config = dict(
    encoder_arch='mobilenet_v2',
    model='model that predicts concentration at each pixel',
    dataset='reaction-diffusion patterns (Gray-Scott)',
    train_examples=95000,
    image_size=48,
    crop_scale_min=1,
    horizontal_flip=False,
    translate=0.06,
    cutout=0.4,
    encoder_norm='batchnorm',
    encoder_activation='hardswish',
    encoder_depths=[3, 6, 3],
    encoder_kernel_size=3,
    encoder_stem='deep',
    encoder_expansion=4,
    encoder_widths=[32, 64, 128],
    decoder_norm='batchnorm',
    decoder_activation='leaky_relu',
    decoder_widths=[48, 96, 192, 192],
    decoder_blocks_per_level=1,
    decoder_block='basic',
    decoder_attention=True,
    decoder_upsampling='pixel_shuffle',
    loss='mse',
    targets='concentration',
    init='xavier_uniform',
    residual_init='zero_last',
    optimizer='adamw',
    learning_rate=0.0029,
    beta1=0.85,
    beta2=0.98,
    eps=1e-08,
    max_grad_norm=1.0,
    gradient_centralization=True,
    l1_shrink=0.03,
    max_steps=7800,
    batch_size=384,
    epochs=31.5,
    lr_schedule='step',
    warmup_steps=390,
    weight_decay=0.1,
)
Rows from block 0 of the decoder, named by matrix and row number. Rows with one number belong to one channel. Each number is 50 + 10 x the weight over its row's rms, rounded and kept within 0 to 99. All counts start at 0. After the name is the row's rms in percent of the matrix's.
# convs0: first 3x3 conv (decoder.mid.0.convs.0.weight, 192x192x3x3), inputs 42-47, a 3x3 kernel for each
# convs1: second 3x3 conv (decoder.mid.0.convs.1.weight, 192x192x3x3, transposed), outputs 42-47, a 3x3 kernel for each
convs0.30 107:50 54 51 50 57 51 51 51 46 51 51 50 50 51 50 50 50 50 49 50 50 44 50 50 50 51 51 23 00 18 28 00 35 49 50 50 50 50 50 49 50 50 48 50 50 47 50 50 50 50 50 50 50 50
convs1.30 084:50 50 49 50 50 50 50 49 46 50 50 50 50 50 53 50 48 49 48 47 50 50 50 50 49 50 54 40 47 47 50 50 50 50 50 48 50 50 50 50 50 50 49 50 50 45 45 45 46 42 39 43 41 38
convs0.31 092:62 58 58 54 63 60 50 51 50 50 50 50 55 60 50 53 52 49 49 49 45 47 50 47 48 50 50 43 18 27 49 00 00 50 29 28 50 50 50 50 50 50 48 49 47 50 50 50 50 50 50 50 50 50
convs1.31 081:50 61 50 50 78 50 50 50 48 50 50 50 50 48 49 49 48 49 48 48 49 50 48 50 52 49 50 47 48 46 54 55 48 49 50 44 52 88 57 50 88 50 48 50 50 45 46 50 45 38 33 44 40 36
convs0.32 113:50 53 51 50 52 46 51 50 50 42 43 50 50 50 50 39 50 50 50 50 50 48 50 50 50 50 53 24 14 50 08 29 52 50 50 52 49 50 50 43 50 50 48 51 50 50 50 50 48 49 50 42 50 50
convs1.32 088:50 50 49 50 50 49 50 49 47 50 50 50 50 50 55 50 49 50 47 50 50 47 50 50 48 56 62 40 50 50 50 50 57 50 50 50 50 50 49 50 50 49 49 50 49 40 46 41 45 48 42 40 41 40
convs0.33 101:50 44 57 50 44 49 50 53 54 50 50 50 42 50 50 51 51 50 50 50 53 53 55 63 50 52 50 50 50 50 50 51 53 50 56 52 53 49 50 53 50 55 51 50 50 51 53 50 50 50 50 43 50 50
convs1.33 104:36 49 33 44 37 43 47 24 45 50 51 51 50 51 53 50 50 50 48 50 47 50 50 51 47 59 53 50 50 50 51 50 50 50 50 50 50 46 50 50 51 50 55 45 45 46 45 46 50 49 47 48 46 43
convs0.34 091:70 78 77 78 71 51 50 50 49 50 50 50 53 62 51 50 52 50 45 47 49 50 49 50 48 50 50 42 20 36 41 28 37 47 50 48 50 50 50 48 50 50 48 49 50 50 49 50 50 50 50 50 59 50
convs1.34 103:50 66 53 53 99 57 50 50 48 50 49 50 47 46 48 50 49 49 49 48 50 50 49 50 57 50 54 47 49 49 59 71 50 49 74 49 55 65 51 50 68 55 48 50 52 44 35 49 48 45 36 34 39 32
convs0.35 107:50 50 48 50 54 47 49 50 43 41 47 50 46 48 49 40 47 40 50 50 50 50 50 55 50 49 59 51 53 52 02 36 51 23 08 51 49 47 47 50 50 49 49 49 48 50 50 41 51 53 50 50 50 49
convs1.35 096:50 51 48 49 50 50 50 50 48 50 50 50 50 50 68 50 50 51 47 50 50 50 51 50 48 50 50 50 53 50 50 50 52 50 50 50 50 50 49 50 49 50 47 47 47 50 47 33 44 44 41 45 40 44
convs0.36 093:57 59 51 50 55 51 51 52 48 50 51 50 50 51 49 49 50 50 50 50 47 45 50 50 48 51 51 47 15 30 38 00 00 50 22 31 50 50 50 50 50 50 47 50 50 50 50 50 50 50 50 50 51 50
convs1.36 082:50 50 50 50 50 50 50 50 49 50 50 50 50 52 57 50 48 49 48 48 49 50 49 50 50 50 50 39 44 43 50 50 46 48 47 43 55 79 54 50 72 50 49 50 50 45 43 50 46 34 37 47 45 39
convs0.37 098:52 51 51 50 51 53 50 52 50 50 44 51 51 50 46 49 49 46 50 50 51 49 50 51 50 50 51 54 50 49 51 00 00 50 27 34 50 50 50 50 50 50 50 50 50 50 50 50 50 52 50 50 52 51
convs1.37 090:50 50 50 50 49 50 50 50 50 50 50 50 50 51 50 50 49 49 48 49 49 50 49 50 50 49 50 39 45 43 50 50 45 48 47 44 55 65 50 53 58 50 49 50 50 43 44 48 44 44 45 46 46 45
convs0.38 095:50 47 50 50 41 50 55 47 48 50 45 49 50 40 49 46 38 42 56 52 52 54 51 60 49 50 58 46 50 50 00 37 50 00 13 50 50 46 50 47 43 49 50 50 49 52 50 50 50 50 50 51 51 55
convs1.38 096:50 50 49 50 50 48 50 48 47 50 51 51 50 51 50 48 50 50 47 51 51 47 52 50 43 50 49 50 51 91 50 57 99 50 50 52 50 49 64 51 50 58 49 50 57 49 50 50 50 50 50 49 49 47
convs0.39 101:50 51 54 49 51 57 50 49 50 50 50 52 51 51 49 52 50 46 50 52 51 50 50 50 51 51 51 69 63 53 62 47 21 63 53 50 50 50 50 50 50 50 51 51 50 50 50 50 50 50 50 50 50 50
convs1.39 100:50 49 50 48 48 50 50 49 50 50 50 50 50 51 50 49 49 50 48 50 50 63 50 49 48 49 50 42 47 42 50 50 42 50 46 41 50 50 50 58 56 50 50 50 50 44 46 47 46 47 48 48 47 48
convs0.40 159:59 64 50 53 67 50 51 72 51 51 50 50 50 51 52 50 50 50 69 49 51 64 48 50 64 43 63 48 50 50 49 50 50 50 48 48 53 50 52 50 50 55 50 50 55 59 52 62 50 50 57 51 55 66
convs1.40 179:51 59 50 61 51 54 58 50 50 50 50 50 50 50 51 50 50 50 42 38 47 42 45 45 50 15 47 47 40 48 49 43 46 49 46 47 52 53 59 53 52 71 50 50 72 50 50 47 50 50 46 45 50 40
convs0.41 111:45 47 50 49 50 51 50 50 50 44 46 49 50 50 48 48 50 47 50 50 51 50 50 50 51 51 51 60 53 51 52 37 32 54 50 50 50 50 50 50 50 50 50 51 51 50 50 51 50 50 50 50 50 50
convs1.41 068:50 50 50 50 48 48 50 47 47 50 50 50 50 50 50 50 49 49 47 50 49 50 50 50 48 55 50 47 50 50 50 50 50 50 50 50 50 50 50 50 58 50 49 50 49 34 36 40 40 45 41 43 39 43
convs0.42 099:51 52 51 50 52 52 51 52 44 50 51 49 50 50 48 40 50 44 50 50 50 44 50 51 45 51 51 46 49 50 09 00 42 20 02 39 50 50 50 50 50 50 49 50 50 50 50 50 50 52 50 44 53 50
convs1.42 084:50 50 50 50 50 49 50 50 49 50 50 50 50 52 65 50 49 49 48 50 49 50 50 50 49 50 50 41 47 46 50 50 50 48 50 47 50 68 52 50 57 50 48 49 50 45 44 47 45 40 41 45 44 46
convs0.43 105:51 52 51 50 50 50 50 50 46 46 50 51 43 48 46 42 39 33 50 51 50 43 50 51 45 48 51 50 50 50 24 39 51 08 00 35 49 49 51 43 48 50 45 46 49 50 50 47 50 52 50 49 54 52
convs1.43 087:50 50 49 50 50 50 50 50 49 50 50 50 50 50 72 50 50 50 50 70 50 50 50 50 49 50 50 49 50 50 50 50 50 49 50 50 51 50 49 53 50 50 47 45 49 44 46 37 42 44 37 44 41 42
convs0.44 082:52 56 63 50 52 57 51 51 53 49 49 49 49 49 50 50 50 50 50 50 50 51 52 50 50 51 50 50 51 51 50 51 51 50 50 47 51 51 50 51 51 51 50 52 52 50 50 49 50 50 50 50 50 50
convs1.44 110:50 51 52 51 51 51 50 51 48 50 50 50 50 50 50 50 50 50 49 50 50 50 50 51 50 50 51 54 55 55 57 57 56 57 59 57 42 50 50 43 50 50 38 50 50 54 53 55 53 53 55 56 59 60
convs0.45 103:51 51 50 49 49 47 50 50 34 51 50 50 47 41 37 43 46 32 50 50 50 40 45 51 38 49 51 50 50 50 35 50 50 04 00 45 49 50 50 40 46 50 45 44 48 50 50 50 50 53 50 50 51 50
convs1.45 089:50 50 49 50 50 49 50 50 49 50 50 50 50 63 69 50 50 50 49 59 56 49 50 53 49 50 50 45 50 50 50 50 50 47 49 48 51 59 50 50 55 50 48 48 49 42 44 34 42 38 32 43 39 42
convs0.46 048:56 49 57 49 49 50 50 47 49 47 48 48 46 48 49 48 52 49 50 50 50 48 37 42 50 50 50 25 35 37 50 49 44 50 42 36 48 49 49 42 50 50 50 50 50 56 66 56 51 50 50 50 50 50
convs1.46 111:52 52 51 52 52 51 52 51 50 50 50 50 48 50 50 46 48 49 50 50 50 50 50 50 50 50 50 50 53 51 52 53 52 52 55 53 50 50 50 50 50 50 50 50 50 57 57 57 52 53 53 51 52 53
convs0.47 092:56 64 56 51 51 51 54 51 48 51 50 50 51 50 50 49 50 50 50 49 50 44 46 50 43 47 51 40 48 50 22 13 50 21 00 28 50 50 50 46 50 50 44 44 40 50 50 50 49 51 50 37 52 50
convs1.47 083:50 50 49 50 55 49 50 50 49 50 50 50 50 53 71 48 48 49 49 50 49 50 50 50 49 50 50 46 50 47 50 50 50 49 50 46 51 68 62 50 66 54 47 48 50 47 36 45 43 29 31 44 39 40
convs0.48 075:58 52 51 65 52 51 60 53 53 47 50 50 50 51 51 54 54 57 50 49 50 50 49 50 50 50 50 50 50 50 50 50 50 51 51 50 55 49 50 48 48 50 50 50 50 51 60 50 56 69 51 55 55 50
convs1.48 080:50 50 48 51 52 49 50 50 50 49 50 50 47 49 50 46 48 50 38 44 50 41 45 50 48 50 50 50 50 50 50 50 50 50 50 50 50 50 50 55 50 50 55 52 50 62 59 54 59 56 53 60 57 55
convs0.49 048:50 49 52 48 49 49 48 47 49 46 47 49 46 48 49 48 50 48 50 50 50 48 33 35 50 50 50 29 29 32 46 43 31 50 41 26 49 50 49 44 50 50 50 50 50 54 73 62 52 50 50 50 50 50
convs1.49 106:52 52 51 52 51 51 51 51 50 50 50 50 48 50 50 46 48 50 50 50 50 50 50 50 50 50 50 50 53 51 52 52 52 52 55 52 50 50 50 50 50 50 50 50 51 58 59 58 53 54 54 52 53 53
convs0.50 102:51 51 54 50 50 51 50 51 49 49 47 51 51 51 48 51 50 48 50 50 51 50 50 51 50 51 51 58 52 51 53 12 13 52 42 42 50 50 50 50 50 50 50 50 50 50 50 50 50 50 50 50 53 51
convs1.50 087:50 49 49 50 48 50 50 50 49 50 50 50 50 50 50 50 49 50 48 49 49 50 49 50 50 50 50 41 46 45 50 50 48 50 48 45 50 57 50 50 50 50 49 49 50 43 44 48 44 46 45 47 47 44
convs0.51 100:48 53 52 50 53 54 50 52 50 45 38 41 50 50 49 45 50 42 50 49 50 46 50 43 49 51 51 50 13 28 36 00 25 50 29 44 50 50 50 48 47 50 48 50 50 50 50 50 50 50 50 49 50 50
convs1.51 059:50 49 48 50 49 48 50 47 46 50 50 50 50 54 50 50 49 49 46 49 49 50 50 50 49 49 52 39 50 46 50 54 50 48 50 47 51 69 50 50 61 50 48 50 50 39 40 45 42 40 33 40 40 39
convs0.52 106:51 50 51 48 50 51 50 50 50 51 50 50 50 50 38 50 50 31 50 50 50 50 50 50 50 51 51 62 54 52 55 51 47 50 14 14 51 51 52 51 50 50 51 50 50 51 51 50 50 50 50 50 51 51
convs1.52 094:50 50 50 49 49 50 50 50 49 50 50 50 50 50 50 50 50 50 52 81 51 50 50 50 48 49 50 45 50 46 50 50 47 48 50 46 56 60 50 55 60 50 48 48 49 44 44 47 41 45 44 46 44 45
convs0.53 088:60 69 66 66 51 50 48 56 51 50 43 48 52 50 48 51 51 50 44 43 49 50 50 50 49 50 50 44 47 50 33 50 50 35 40 50 50 50 50 50 50 50 41 48 49 52 50 50 50 50 49 48 50 50
convs1.53 115:54 73 51 75 75 52 52 51 49 50 54 49 46 46 44 44 46 47 50 49 50 49 50 53 50 53 58 62 88 67 75 88 78 54 74 60 53 59 54 51 57 57 49 51 51 39 23 33 35 36 18 18 21 10
convs0.54 048:52 50 56 49 49 50 49 47 49 47 47 49 46 47 49 46 47 49 50 50 50 50 39 40 50 50 50 35 33 36 50 44 32 50 43 30 50 50 50 43 50 50 50 50 50 57 73 65 52 50 50 51 50 50
convs1.54 110:52 51 51 52 51 51 51 51 50 50 50 50 47 50 50 46 49 50 50 50 50 50 50 50 50 50 50 50 52 50 52 52 51 52 53 52 50 50 50 50 50 50 50 50 50 56 57 57 52 53 53 52 53 53
convs0.55 106:66 64 72 60 60 59 71 59 67 50 55 50 50 50 51 50 50 50 60 50 52 58 57 49 60 62 67 49 50 49 50 49 49 50 50 49 51 50 50 50 53 55 53 50 51 51 50 58 56 50 50 54 54 55
convs1.55 125:51 53 50 50 46 52 50 50 50 51 50 56 59 50 50 50 50 50 48 49 50 49 50 46 47 49 50 50 49 48 49 48 43 51 48 47 45 52 50 48 50 37 51 51 50 50 51 68 50 48 74 49 50 54
convs0.56 105:50 50 50 50 53 50 51 50 36 45 35 38 39 44 46 47 50 49 39 47 50 47 50 50 51 52 55 15 00 47 29 25 50 56 54 60 46 49 49 44 48 51 50 56 51 50 52 50 49 49 48 48 41 45
convs1.56 085:50 50 48 51 51 50 50 47 45 50 51 51 50 53 53 50 50 50 48 50 50 48 50 49 49 54 56 31 43 49 45 51 50 50 50 50 50 50 49 50 50 50 50 50 71 45 47 41 49 47 36 35 31 35